config = dict(
    dataset='seven-segment displays showing three digits',
    color_jitter=0.1,
    encoder_qk_norm=False,
    encoder_layers=10,
    decoder_widths=[48, 96, 192, 192],
    residual_init='none',
)
Rows from block 7 of the encoder, named by matrix and row number. Rows with one number belong to one attention dimension. Each number is 128 + 24 x the weight over its row's rms, rounded and kept within 0 to 255. All counts start at 0. Numbers have three digits each. After the name is the row's rms in percent of the matrix's.
# q: attention query, key and value (stacked) (encoder.blocks.7.attn.qkv.weight, 1152x384, the q third), inputs 344-383
# k: attention query, key and value (stacked) (encoder.blocks.7.attn.qkv.weight, 1152x384, the k third), inputs 344-383
q.69 100:126158086137119120123130141102136150153138126143148151120155168108128092175117138120132120130138152130135101074137111130
q.70 092:101124116123094109087111158122164144156129132093160167105104144120114134101142125147135116145088126147125156158120141132
q.71 104:153131143097110135134118104083168149102116128129120115145110129134173146121123097090158158117131097089123148124120115092
q.72 099:151149098115128148145128103095165133122110115143118137164148122113107137149156148137058168116136102163134101123188130125
q.73 108:082167144136146085124179140133165139098121114118147159134108150140084136136091150146139118121145144140127073153102095121
q.74 103:122113141120136162139113126142116118143144079087169112130148114102114152140134159140140158134152125080104124137124152117
q.75 108:131116131111126126097141157107175140113161092132149115117100141121118154096147130144130157120146160136097104086182148141
q.76 093:148153099137101129160099170143131122150139146132135164091123127132090107163099148095102094158143128136130097145149142144
q.77 106:145108132131130130147119122135093125177117159103123113146128126146145186108137132119097120164132148114139104115096169147
q.78 102:119165120139158136132145136119142120142145131124109123106167122151124111111162138140165084126110141132151163126113134124
q.79 103:073112104079115110177123143090164154097147115159131169109123102115122071109157091159156142140100094130107107151143117061
q.80 095:138143152100117114092134137140148113125107119174090104122129125133104150131137140127080116128147095173120115125099138097
q.81 091:122116117154120180119161153163114148139173150120172149141099143155115089142160180111163122143092137123119114132135157126
q.82 102:164100096111151121134143135108111154135103145148140127115110141154123164135122116107139141127053143139144108119177191139
q.83 098:125128081134144153142109113091177142157130112152082123151169104159092134139135095147114134138129112154107109143168128167
q.84 108:177124106140171174079152140121122167136114135120136134093123090110061151107109146151110153169096124124133139099140092101
q.85 095:185156115150134122125154132147118127067120099132129106150152113150110138088141150160130152123128100124134146138092133140
q.86 100:138115122112132078152108122114121142121115156180126131185113149091087153160145117099149149105156106131135103154123078121
q.87 091:085139161122152143145103147094122094154117161169115073135106179146155130075150109113104125156157099119106156141179103120
q.88 100:162112135165153156123129126151126146089129183167094098122111161125171151068110131112121121133102135083162135079114176127
q.89 099:101098127095142133127109119137108122095122106120147107128121108161122123134106130135115124102176109149172107119139136106
q.90 091:094112139120099088105142131167162083168130169082141136099103133147116101123114139138146078104115118145136094123115106136
q.91 100:112113091120135128132146124165111105131114112132118141134132149157120115106076114093118116130146157148166104125157127157
q.92 098:140133111140148142091128121140077151126070123122151116140085142172145099147126120139130113153138110160148143161130170133
q.93 093:182126090117104143092146146118124101097110127085124154103147154108146095129148125143084119126129100122129129115162138166
q.94 100:125100132135177116128116163069117147125105100132133084152088142126130137137126113122159086089167110161102135128162169095
q.95 102:122145123150125103102156156122121139137164129156131174098096129164116143130118143132156107166103147117095127141140109141
q.96 108:135144143154134117130107113136141138108121121139136138129112112108155129086118110173127158139121142137158095130111146139
q.97 111:088101096114122144109147118115167142127158136132103137144115149122134187118111097164105106116129102112161151105161111118
q.98 098:112115166118101119107159095135133162111137135167169114116089124113129149161139128091126124121132147113130141127103112120
q.99 099:149164141160149157130121120127130128146108135147085120069160155123136188074128125106102142091146082091101153102128117131
q.100 092:145152142167141112149117127159132141122129116153158097082143112102148110151164106152111113128126157128123170154136151133
q.101 093:118137152089152138110119101144138097125088128091181138147124130112169109179119157174112096152128128159142089129103120160
q.102 087:135106141138099128117143125119085168147118165176077128101119127134128129112086108123126160165116132160148118124143106110
q.103 098:143115089119151112120162135143094124149141106157152111122139100103146131120165158148098130128169146085122131128143127147
q.104 091:127098129120112137164142153112112164142128163170092162155187151137141148138131140139130101101135105145146130122127108126
q.105 092:123132177124098139108154132129159127134132138147109137154102136120132137134138108146121101150086138128119081132138159125
q.106 097:119130103128094150129135123121138144141107146103162118079157126110124100136112104139165137108154087134107130156111107161
q.107 094:184129172144115127164153140106165134107164207127101114093122132148155148110122110133118106150127131160138167088127102140
q.108 120:161132149101129111157127101129137121127133113127151116135091146152116125158159137166148069112109144166083129164140132102
q.109 111:132110104113122087143180129118102138101124088104129075131138110147122170137093146124098138153177099111130137076112131145
q.110 107:158129100133108086128118167131137136130127105094125116144143121106119113112100118136118150113152134117129172150111146154
q.111 103:128113134164110142095177132120103139156097192120148124139127158084155175100127093148096142106105113143125101059115078102
q.112 109:156116079137134139145101136080106119148145109109175103124097145120128157172086151131111119114161117143122135133128126115
q.113 095:128110148162136163139142101119121136078118130183098111127085123127144145112158152119122151101126110163105071156123087114
q.114 101:121164132103137113157177150118117136169105143164116140131106132105130170108097124114078163137137120123147121127143112147
q.115 092:105089147140158116102121079117145135120109105172137136139122164163168125104165149116157128137147146116121097110125100104
q.116 097:150094126135091122129099142146103107129132179108151132168129121125104159155125128136137138156137113123124149117190129138
q.117 098:144123143088163125118154157114100127147171137160122123132168152102130109100118138075120148102190186123128152133132122125
q.118 096:143110128174108098134158128165173108143128112136095149130149133143129152108108132100129117122104136123132118114119087144
q.119 091:149105128107128131108097136130147117151127162121140099127092126113110184120175100143148123149113109138149103108108113124
q.120 107:125114134160118041171146101175140162134143100102150151173121077119163128112154112111169165114118186093125150119109187159
q.121 109:098162112095076158141128126151182161127110152123120126101144139115152142153110155091141138139106076139120115156117115116
q.122 102:121122113108128118100138141098111117171124140165161152151134140130165107130097154171156147173128137141126129169143112125
q.123 101:117138101094123148148096079099140081165172095105143097086119138137111111137135125107120145104183113091094108143144137126
q.124 096:166113102150082076126121136107129091088110118096120165112084110133147100157159168130107109173106130114110101147123114139
q.125 105:134185103092125137143068132148152090124119164165141140103119123109118116146117162130124162127184129137151119144109130154
q.126 093:089122102137155112115115150109129131097177088091143153161135125093133140125124117184117077089122137126089195143147145144
q.127 096:103084146139091126104125090115169124120133111138115128104115159131146123123179104126088097113143116108096121141129141118
q.128 105:142154100138136129126113143160144103079159091133141134147132074148075135124144064136135130083160162141136134092143138162
q.129 101:106098088099129106156096124107157150112125131114133136137140096138080102122154132086110164153124165112107180140127172144
q.130 093:143157107138161139183147133115148147135122132137144127110114122154148102136114149104154134077138140173113129148170134136
q.131 093:156119153107123113156141130146102136144124117169128101141119150115106131140136196119154171083127152119141102121098120142
q.132 136:122143127137121141143097110131124129136118084134109159129146119120149111122173100170131104129124093123117115132168151081
q.133 113:076148132126165158098135158175123130156121071111133173146163115150119150157120106113107108116134130074168144133142130138
q.134 111:128088100133121156122115119158086102136136147152177103089098118196182101120098134158129116134093125151130130126106082066
q.135 104:127150140099085112138119145108124128158109115137087147097158147111133127194127113115155108135158153107138108110156145123
q.136 102:118087159091122145109133103111154121113124109108135178143141123121149085109116169104129098141167124113137126151159081155
q.137 097:121110105100158118126102119137118159115130108129122137116101124123157142097136088102122115129163145145120125110174159117
q.138 100:093113097117150113127128161143141138118154144148131164126112104149105128085141116157124128174114088096114120109123133169
q.139 100:120126092063141130096128128135123101100116126157120149165157099129143121124131132095119164134119121099160093105103194159
q.140 092:135122127150126147150133130144120151100136135085132122142125117138150103121144075147152125129135099146130165167094126125
q.141 098:107138133154096128154138136164157153109125099123087135104119133131149064121116102134133168104102123120191111070117162120
q.142 095:168149109164126113175130131127165104114096121064096108116140104099129139123127066148105126162108146160101121147118145134
q.143 098:108107139143097113146177105102145134077106131107105185131098124123149126118168134158132132132107120092108099137095147102
q.144 113:168137108117139135135168127139110134097154177103123158096150151110144139138139124153152146128119140164177104123137106117
q.145 105:131107152174157145098108170108137132128134142139156114107097157087132097151138138179103161123150143110122119148099139137
q.146 112:135132103081135154108171142145158121122140145157153145094122136176133110126121101124101116126117141123140081095106094124
q.147 108:132113126154141116128149112112102113102107100138154131137156130073088130104115137162129127156082158123158142164100072116
q.148 102:144138099118147135118125143129131075106177128119110149140133125098147143115134109117133166160103138097119120143108133153
q.149 087:087112128117129113157137115105119130103123106157144187142091109134163138145122104138147124091093130182121146133124138113
q.150 088:097117116137121138123144185141121104056129134136163147138128122114111145099149164137098132084147121173144105119156109127
q.151 089:108102157162111152115099125123131121160107134136131128145115159132092171170094132101113100175142138132114135134136164144
q.152 089:132140095140120106067129122147122089114145100171135152116132084111120143100150105126091115125096083096126084147139132138
q.153 086:151132137119095124093136136104163122097071120158120174138167148102169137136130098097109113188154118115112139111164154128
q.154 088:109133113133148149154121149112117115147086140148156144142159110092092119096128109059125133197153139126096093127165122146
q.155 094:130099103144143115169168152136138127122111108121185116123133123157141141125146139157090169126072118135111118115143089158
q.156 108:094112107101102132116129131085127103085123119111135150119130108110106124126097109093111121119108166114077134158143156147
q.157 104:159140132118089088102110106149104077122103127133123140149144109189116163094146122107146104131167143142139126118091146116
q.158 104:110163120117168137146133120138096166160113140147143141186085132135155102131115170123135155107160134152139136109098141126
q.159 100:114128146120127153118110132107130099147117131114153129094139128111074105098127098160139134153115150098145156136135125108
q.160 108:118111108138103097120146146133102128101140125109172100143118086109105124121131126098089135117098152137096123159107168124
q.161 090:136113136151141097098139149107168190121119075152133159111148130147102110161087134108075146139133133120152147123126100114
q.162 099:124108148162176131124126142113141097122149143071154131125110151129101095096124115129133139146122157127147151161111115153
q.163 097:103141130166121110139091120117150136121126120114144086114127093117119125095087124117103171094112156105131153121142110144
q.164 101:147107128144128124099152123124112091123115136111168152149148106127143153112112117153108147120132125152078127124128136129
q.165 094:123141105120144114113160097122108133135144079127136130111156126128108116131145115127119202163114089137157128104116124151
q.166 091:137099133140135143106115152114078101128119133145135108106090140076130124143164136131146121148101109133145085187160124127
q.167 096:149111122122122150125110134146139157128170182122143109103119125135127110082145112168105111141157134139093102135134105116
q.168 110:106129105102111104121116131127133119140110120098125123155143126123100117118114130150128131206107153097119133074135158166
q.169 115:105128107097130121130141109128158165156149132124094104094159109170148106140120114105151105119131062080094126098129109146
q.170 101:112120123113150115135148110156080126132118130133105125127100145153154156132135144123144103123147111163085133110154156116
q.171 096:112125174134163134127102154108137134133151141150137148145130163114154150128098140157123144129146118162136070121119099109
q.172 097:130090112118138115096107157142083110139121102140135086090122136102123099167134133166136141164119112129156146122152126102
q.173 101:094115131123169124125098085127128172134119066130115109120135192110120167154161094103093143103126104145148111140134111158
q.174 095:131139176144108129097152105102099082137138123124162113165191185093120129111113122126096129164124163142096147144153134146
q.175 092:145148118125152151166143145137123126102148143121130089154092106137075144090117105174142139127158106147098142152138119091
q.176 087:114094126145153152133138138138092121144130130089159150180118150108120111136116127104199145143128134120127126145125114092
q.177 093:119090160135139138104123098126117131123151099106175131111133155143158120157161115133091117117117124150136171118100111147
q.178 089:131076091152121149109132090128114150141144088094090119114145146120144175092107136131142118127136101120152151129111175133
q.179 088:096129142086118170110146096119145124152149117077150109148133098121091127123146129141128126135132159111144139136113105124
q.180 110:159133123132095145106169100100141142149138138054122147096135104084124133122126139171107115144133117124140100117134168120
q.181 105:100136127115164115136136108090128103118140117132127113106174111138159128121144144136110176133159129170086134129123160147
q.182 116:153120110149156149137108108138125112116086119080139132141109137148140144134115136125109141099074131111082118144166093130
q.183 103:149116155132157136100108135138132113099132103112142135162136170112115142125137069138098200114138137118097123117191080143
q.184 101:140143124152125127130127094127207149113134136131107110135087151142105135098125178131113142150100098144127140137127103114
q.185 094:137142151100103149102148145121128077152060129171124120103135156130140161146100135081131140132178141131106103144185109151
q.186 097:142136130088073163179125110100181143097139173140115118121121126109107137129124127127085131106112111110136121087145068133
q.187 097:091063112137091158132155117126126072123119141097136111134123148109068118127113118128155114175086152137120111103131084170
q.188 093:157150127090154100142110147097094118148174153178154083102126111147130132128111171133143140166106172137120110162141131150
q.189 095:112134170115130124157128111170127133152144111143103108138149183121145098065122074164179101180101133076156141106139092116
q.190 100:131123119117099172105150101173128122153128157132085138090131120143147092112121168141127137124121095117164140125147090135
q.191 090:125106084127107153093090126141160111104138118124125140139132105131125127155107103144096102147139120115125150115129063094
q.192 121:156108121139116157133161147123148151140157158113115116141103136096143171159141161148117102134181127143111091122130127140
q.193 115:136117130102105116117121141096138123107148107112144143119118115180105118147092156171130104140152118119144120079139127143
q.194 102:089132202092149119131155116143121152126139078133106076137144154118112101136108113110150141136093130125104176162137149131
q.195 101:136142144105158103108131123120112119110117124125139157114129109109120122127152116113114124129130102099154115134116167195
q.196 104:114112110145149109158158109124084130163123146123119115129159145129119122099165072106130140169155110126124148137112135156
q.197 108:159137124154159145117102089122087078115158118152139091102137132164123134130161083101158150113139173135107122098125127114
q.198 109:129151127117078156120140177136125127106104100110160182172085110135116114144139128096131126073115146137105105127131135147
q.199 100:150148126091077155131162119138136131149162144104142073100127133094112162101095139167133117100137141145133109090106131121
q.200 102:117140133109100110125137112133107151147145138155121125114116098147119153175135135173138137150131138150105108104099140104
q.201 101:088110146123138114132117169127145144168151132153164154151118152110122113188109099133105117121078121134087111087163125110
q.202 103:164121121163125082126162130121074140133108188140123123119154142139110127137137180117076127157086124106109123137111099107
q.203 099:138120114096110148152170126148098125136131151116149107174148141141123127129157131134095113166154136077152168139117064153
q.204 113:121127123088123098131163122131156137150129144094148139160144092159172178124133183121110153098123112147106101148111129167
q.205 117:145111124102141143115096137146133141110113145128158124131135126136157124099137126115141150110109099133162161102076129125
q.206 112:081173122129174112114111124156139126096105163140148107166129110130116103182137150141153094130113132100140128119151143121
q.207 100:138131146144123144134106131121139103106089140135142133114067112142138114128108165137171090109137143160123135080165123145
q.208 103:135119096094153124126093112143126152077124106125135145168084116128144101154161077113134137154123103149122110130159161132
q.209 095:139147102115134172121117113142097122138122116111153115121149100151111202100158108171140136123150106127151150129134134140
q.210 100:106140131076105135123136107084119089130120121174141115166130145134129116148147110145143099119115139141101121080119141063
q.211 096:129117094132166123136123114144138090181135112146160113133173136122130140135128098146151078163122127157094099127116141118
k.69 111:121158090112080114095130123142155126141124100153150103052120139136126106179138111165154147147181120129171127124117152137
k.70 101:101104121149126156175108085174121144097172099128109115162140101142115126117084122120169138149155102140099085103145121138
k.71 110:120141130126093136123131122135136116129183112138111086099148112127140096119125132077143055157173134088156147121149108144
k.72 105:139136131088124145132146110155150142098134166140143135153154089135114132099120125148131143113156167139147198187080142117
k.73 104:132158109115087128137123093124136131117122146060076110120161088147137116078145121150121110164113116159130138117107113140
k.74 104:135118135099136150126151130117115114120147145113107136162111111109073095139126144096138091147141104111134100134139115104
k.75 104:148129131135151131099130110118141094170126101101147151114116096092131121107088106163137117160134133111128097115128095046
k.76 101:146155176134157125095106133136152105153143140116134128164090119153122155124132126122136141079133095119193140077132104100
k.77 104:109126078135119159125163151119132172102152141122100162123085131156102120104137146122125129119161107152140116134149115129
k.78 112:137130112141131131150131148122128127122131124114174112167135155109132120119125166149165134109077143129115160078139075113
k.79 111:120149148088104122132154127120140143144152118096175136162138104134131106121132118141130141132102129155100159134095130108
k.80 110:171113147105110143162123151124114157144124143115102161139164150109167144130146125114126130121171124120108141144083110134
k.81 109:093136132107125153117146112124144125159126106157130099114136181075129099162157141106194098117132133099092116108106152150
k.82 113:112060125148140115138137140133082181086098155117128092136112154157166125118130151140130165152125122130171145107184097105
k.83 111:162159143134127128122110130112127120087138116160118146122161091131150130123121111127125133093110083134142128097134116053
k.84 094:161148136163121106090155148131110105148141120137132135143154130137113110132125101144136168164112120117115106153130100145
k.85 100:071162074090155116146117144117160126106135119125129122125114132116153096166163104155147089116149148106110153137123168153
k.86 104:143124179139105139113078145134147125143150111105159125154122118100099134155124125103128101129117127121116140124104112115
k.87 094:158098134160111134125131180119089143130122081139101124110110114138134152144097149145119150142133141139120098163112121138
k.88 104:138148125123127163167132156138142159143081116114123139103120116140132127102158114154139116115108167169119110111149110128
k.89 108:158108150121116132165128160104130125125122174136154134147099119141127128127113176077119139118066129145089149097095124098
k.90 098:122131108135124138142153099170103108114138141121134140064136151143144078132128146098138109121161146141113117097164112134
k.91 113:120171104138105143138104146138096116105133177126109102180165134104132099076126148134148116143110146150099183147113163121
k.92 111:134127116124125138145103111112105155128123150140127116098178109160171112118173131141133111134108125142162173106143097098
k.93 107:161100149146116095139145123106135166105119155158129148095126177097177145112145110107125096096151109070147138136112168143
k.94 109:157131177123131106129145138115095131138118130142108130115129096110166139157150148099130154134111115133117127135136093106
k.95 109:133126191166157134131127113110128120081157137140109132137093099142132118155134157116116146104128100138103134106124107094
k.96 097:086145105130138154095150145084117156183105095109111158147069121144129130108128158142134167123123148111101116152152114163
k.97 095:139158127151146116146178091153136122116127087133082186123158091144126129130133122159084116157147153103163130098115121142
k.98 099:123124165156125136121124144153093167150133113103104113123141128113125131142138101120078079120158117102174137112090127100
k.99 093:170161083121114166133141129136093146117111074122150148130111107137183129128129095160115118082107142095141125106092129127
k.100 087:156110120149175117144145134106105104139137121100145119147145152137138145166110161121085180116162126131114109113146163124
k.101 093:150134133137132153113123166138122136163107094126113095117128115149117090121163129094116144139123132128120122120137114152
k.102 091:109109134130121077127093131104115124117123146103142113109100133107139146136156187139141127135125138111156089146149144113
k.103 097:165092157134114119146150176109116123099095136121156154186128100106141107110099148133131120120093127155112145106125119103
k.104 100:132120165119162134104111075102128102166110105146141147101131131118134115105113102151102153111184128155114127077084149149
k.105 094:113121141156119177170128123125151156151176117145109135121110110126108137105161150151108127161142114137124127097115093149
k.106 104:143112104109097108095140133089099162131106143220119117129082097145126133112157132116150089133146165105110174099082153113
k.107 098:107127103144089130120083141150109083146129122123181118143158128098151128089106128122143119113126119092158108107114157147
k.108 100:105130132125124103108174156061089128127093133117137127126143092142120110113151143126111157090142148108118142178129093144
k.109 093:104121122099144099134106125138143110122115106128116160144124134155082175132138094118173109106112127152125141129160107083
k.110 100:114149132129132104136151109117130114146123119136116103171139109082155154128115121114043146103125138127150127107105090140
k.111 096:105139142176125125099108171135100139185119175131162147097105126150108118088087135114109142123119118166139117202141081122
k.112 100:157152080125164117142139161117136119160086132148112153152125140131085099108152113142168108111137127126134117125165133104
k.113 091:121126184132134112100119117149140103151128107119137142105101136111113119109172152152146122142115099139104157108123116104
k.114 097:109143117130128074143157143138107114106117108181106088122118114122178134121127132146146145096090114126135112121135116173
k.115 097:121116125105142173130115122165086130163128153153084095119126115130131138160144145128150126084116101130136183118131103085
k.116 106:140151160152174044159138116136115135172155121151127162109115174088109112122141161155141130149122119126155147076118111077
k.117 103:130115105135120133137097125105148130115132157153141139137124116088166111155111157175086123127088141103128165126125098168
k.118 095:109125147124116151153160136130096103105136159153101128113173168160131127132128118125136105150160091128169109071108081123
k.119 091:168134165108181117133173099086164101126163118113131143119140151136109117130146136146116135146143137070123101153111158126
k.120 100:139150102130114109109148097157126100157131132120141114113070106100118186082149152147107165099151167120134119185131156107
k.121 095:115097098143077119157124126153115136116110132181143126119120118119125132117149140123127086139112086144125091113083135141
k.122 093:119101148136108126150105164152123154126119132139164164104129086123111136152138104088107169083118121118070147129104123167
k.123 098:181175121148153110127135140169108113099128141130137106151125136113115105171121113137126136163137118107125157074155122131
k.124 100:122118090134146135132138181172127098141134081145147124115085110169125173113100126092152144119106150093145157119134100120
k.125 107:144143172158148092117163097131148148141109146163179100141112119162137084120173125138124127072142170105104099141154135097
k.126 101:148083143141129136131106120162176120093132141143103145148168125153095127113133122117099176070108143146170145145091099123
k.127 096:120130117152155106168126164123137081133142114101136109100181123143154130126154150171149162138106140150082151159147132100
k.128 105:140116130146105138129150132159139134162092125138116155133145095095151154157083114150135124125104135126106086101192139132
k.129 105:127137119146115111173152166135095135132129115129160117089113156142097139105148131133147150130159149125166116129113133144
k.130 098:135145112185136161139140136060153092131126131114143138117075111141122133169118138143120199139090126110158154136116161113
k.131 098:090136063158100157136126136167139111139167095104079142174147108129140125147083144159142122121157090117170134122172133150
k.132 093:149105148110131113142146150112101136117109155137124085141110102150134107149126134122142084176106117145143105118146162140
k.133 090:128149062126145127123148130146123130117121139147134154121158168145147152125103144109140164121164131124153137138111131135
k.134 094:129102139164071132150141135098100108161075148131147147136125154137115092174142134115155091142099175154147106184147110104
k.135 099:137134124120128164114134115101158094147136129122111139120111155124121154120155111120145104079101162155116153133176150123
k.136 094:134170165150097140113137123121137097149101123150105142121104087119107104185117112128128131137129157092133110092141132132
k.137 102:160122170144100128136107129098167100170107139102138153118140124130112134100109142129172132091120118139118108149132143140
k.138 097:129123167152101081136124135103135130146151144126125110153135138116127132071102125129114127145145154119121090132172097132
k.139 104:132117101123129142100159126148126116126143115192100151106152155123129141069108099091155146126115121080155129165122109126
k.140 098:140123125139087114145144111141128138133144120137157147131134149178117123162094087127095171125166166095095124096159167118
k.141 090:112117098089119112124128140082150144129147115139076128129165075164137139160135136113130132090145101129137167107077160138
k.142 090:111093130123146109088133144127190112125131113128133125106150162154085163109148132132154144138126137147146120125077148119
k.143 102:091104149121151114122145102122115160180115114134196137077135111141109120135125119135112146152130139142136174139066094115
k.144 091:116107125155117138171175112124165120147152138136139134128165153131089120129173152128100166096112159132162146098098088174
k.145 094:157144115155115101144129144124120124102130107151129130139126147191139127130086111088122101116139104169158157122109097127
k.146 091:140109091122111124187113105156127106160156111134157142085139197094106082100124118087107101100100172135127117172142097171
k.147 104:079137091143114175114171122118092147121159110143131182117115132148114138120105138114096134133125135182157158100137108109
k.148 096:155089099129150135095106119112097101102117133123126131125184116119133119136166114130126123114122151103164152133158133141
k.149 091:111123134114137125139085119134114103147147108165096142133135107127151140096154141122121134159131091142129147105078122124
k.150 091:157127157150119064150119135121102144137122160179101108144120115130095115112102138092128136135134136124127093165133112141
k.151 089:086152127110108079131184153141138142126119102123130118138136137169113134123103182132127152145123128130170134070101161147
k.152 090:116095091133097117142139128113134163156125179149153094133122094157106183128092154163132119134138167120112103128097139124
k.153 091:113088172139104083130117161135151141139141149106127124133116110115062098155142148142128097142139110127130170087148161164
k.154 093:094149076160057128165099087110144159151154144108169152150125157132103154107071163165153122158174121121096182092184113111
k.155 096:083118154171153153130149106163156096167147128113144113111144152110137118117108161114103124138124159097141118168126114138
k.156 093:136133136145138129109152133101116091116117105103126186167124139115139165070108171145188118084116108117140122093118138155
k.157 102:092137099117134162093097122150117151140124123148131163103116115119118096124125155140166107122112142143163103141109097108
k.158 091:087157152093110126097129139122139132097113088144091142157140102142139134132117140138146133144135142146148123112150151116
k.159 093:139172110132147135080094152103145166151122100165066119094128113129143101159119122125112132090117089158114164104072133178
k.160 100:119122148113189149110134154114112165166165092148099134115123142149086150124146097143121138141128116154102147121138131137
k.161 093:103138137179099098119134094104140178126115141145147105110150107102118133111122139115111145123117146144123100129178105159
k.162 093:153148109111133126099123161135144095122150122122153132091131092071159121114129139121117132184111139148101171140147117114
k.163 088:147143123089156087133123096126077145105119109143161149150119132106169145115102124124100154127132092138141112166118128135
k.164 100:117146158091107134192111118095111130149128130158112119119115122165163101152116109104092162127099161132117122104121142099
k.165 096:117143127080119158134110111169142137139106097157138109152139117139104121142125112107122107137152129135129113154117151133
k.166 095:151088129112116097150112098139088119148173152130099116148111141134139149114214108113141155119110115117088160139149167113
k.167 096:127115163162109141099140127155123109123106128128136171109112126128136171138127092137171114104104149117163133125161141149
k.168 094:137121090151129135166143118132109130129108168125144111067099135123152154115127111153116158101151125133132119148152110118
k.169 101:186139126136096125125151167128083139087119142128112148101105085112103125084138115111126152103139112142150115157093154098
k.170 095:166140118105138119120099138169145151093132125133135109114123128157106111117137189125118138186132183151121128120092094119
k.171 092:116159124173136110107120174125120133185139113125140140114124131149158147095099127099100111143107144154099129126103115151
k.172 093:135100070086100129114149102140149136111154123126112112159110114066146144129128090165135141127114143091131169101121155150
k.173 101:166113160155146108126154117106139135100139149149121070147146126118114127168103105109126136073126159121102085120132123137
k.174 103:108149125067093145146126187096129128097114123136132139155111142162107122140102134128111101128091146131127077124110147163
k.175 097:141120161121104118161121131112118126085163109146120113111122136080112134127152069100133156114142136101096182050096114158
k.176 091:093129125184135119095145131142160108081150148129089144139125137097110109129106148160140129153143122177167154067139133126
k.177 100:071101054113102125142098131135150103138115129124109130130139151133106159126142113134106145141090132127139109099135147179
k.178 086:153119107127116136146102114114120173158120134138139131160123129105114165085097141131132044155128147137132141140138153103
k.179 090:154168146131143111105073121152098158136161122117132167121112132103108123121119107152125194122113148108125079132099142081
k.180 099:112114161147131152117153118088157160153139148123091122122132102123167136113166153105131164103143125102143076151156135103
k.181 099:128098117159136140189101129174139178136158135115118114136186125143123136143158134122135156110154144169124142153151160133
k.182 098:076132091092128105130118106137111087137140126122108111140181144090095120117156092104117103160135142101122169146116129083
k.183 094:136132140129124134117147100131150123159167116120101132113145132109082121119104129138147107145158119106117127124111138142
k.184 093:173134157139167124121130121124134167143133132153142153116133136175120106123118132130135117148126137161120112141169107136
k.185 094:080152139124111106139140121134163112137147144081131121132104142129126131141165136158118121155143108083145121168151154186
k.186 094:159111165121161116134122126117134077111094154109089139087112163144125120128131108142206147097107166126129082101118081135
k.187 094:142161160093090077147120108143122142119121126127100139167130137097136103145138178119107102138140157108102172136152167127
k.188 096:156113121160087113097116166110188154131118120136125093111141117170132111102125186107136129116135150148117158170119134127
k.189 092:095117107106100136098155133105108117139117137104223184069158134107092116150123086102149127162108120117125108116120146170
k.190 096:168125135144103125085129100117162097134141122159150133141146145090133071148117102153095138118163110133114128124095102142
k.191 093:122129130105121119117124125164136110147142093119159168153119134115136118114073129134115129137162120107109166106087133102
k.192 107:103165130165139108094122122124124132110099119118115140139123141138105130159159150093182139107118171115132132101140109112
k.193 100:149131127132142094125100124132075101136148138064132112123126146124146135135133125102089119147154133131125136136136134134
k.194 095:100149129133183125133110133111110137155101172147117123138106099139113084146112149132069152114149144171151105157151120148
k.195 091:137121118133089158151147135135119108110136129135098137132087155165121137126146137135129093115137157126113135124121097119
k.196 096:191120125131101117126159119138171129116113156079104099115113125107104156104150122083130173125090170158150099128121098157
k.197 104:120147096112100080108125105156124157111080149147169096127138140108152104132130113076092133136108116135119178112134150101
k.198 111:102185152116123117110090170139128168118116141113126121187139076150143123125107125176105151115121104161149094127161130112
k.199 098:145137154078144117110177121118142158108116119104146114094171142177111144134119124132138149120132126164062099134116139114
k.200 106:139119131152170192083132165122103150089148126121119099152156106165143157140133142111141133106170104155130108130105144176
k.201 094:144092166131103130126113097149157067150158146138122106157140169120155111118142132165126133109169101134111129127120114091
k.202 106:119166098114114143176125077186156134105161132126129097118116184134167093082108148131142102119151129125153089151116123146
k.203 098:104111135168123136139128091149092155116155175152123106142135129111131105120112169117140123159101156105168133139115136102
k.204 101:089149136139143164132129130164127080119116167154136170089146093167150159154151135126140131124083126130111126121136129164
k.205 103:111095143126099143141139119105133155166153129089126116128101083158137174121138111150097114146134131149109125115109135132
k.206 091:139108130112128156114105152106112187087160125151107194090104117125175144161126120132132139122131171140125111084118134129
k.207 099:146093133158128144101131069156136104111095096128152102104123080125127104111130126101138097121120089132143116197110151106
k.208 099:103111135125133111126100163100165129133142125113117120147163116119115135087154122174167100146110169127140092110142104098
k.209 091:148105128113090078163136129092132105108091117119151103145177146165115148115125152142130125159093121122146139138128129102
k.210 097:145082116172146152123109123128119122104059094140122080148150121108084152116119162109141118154081137150130124111109109158
k.211 097:168147146089134097088135149097145122148155163116120128074156100137104133062132123127120134149153187111144120131236095116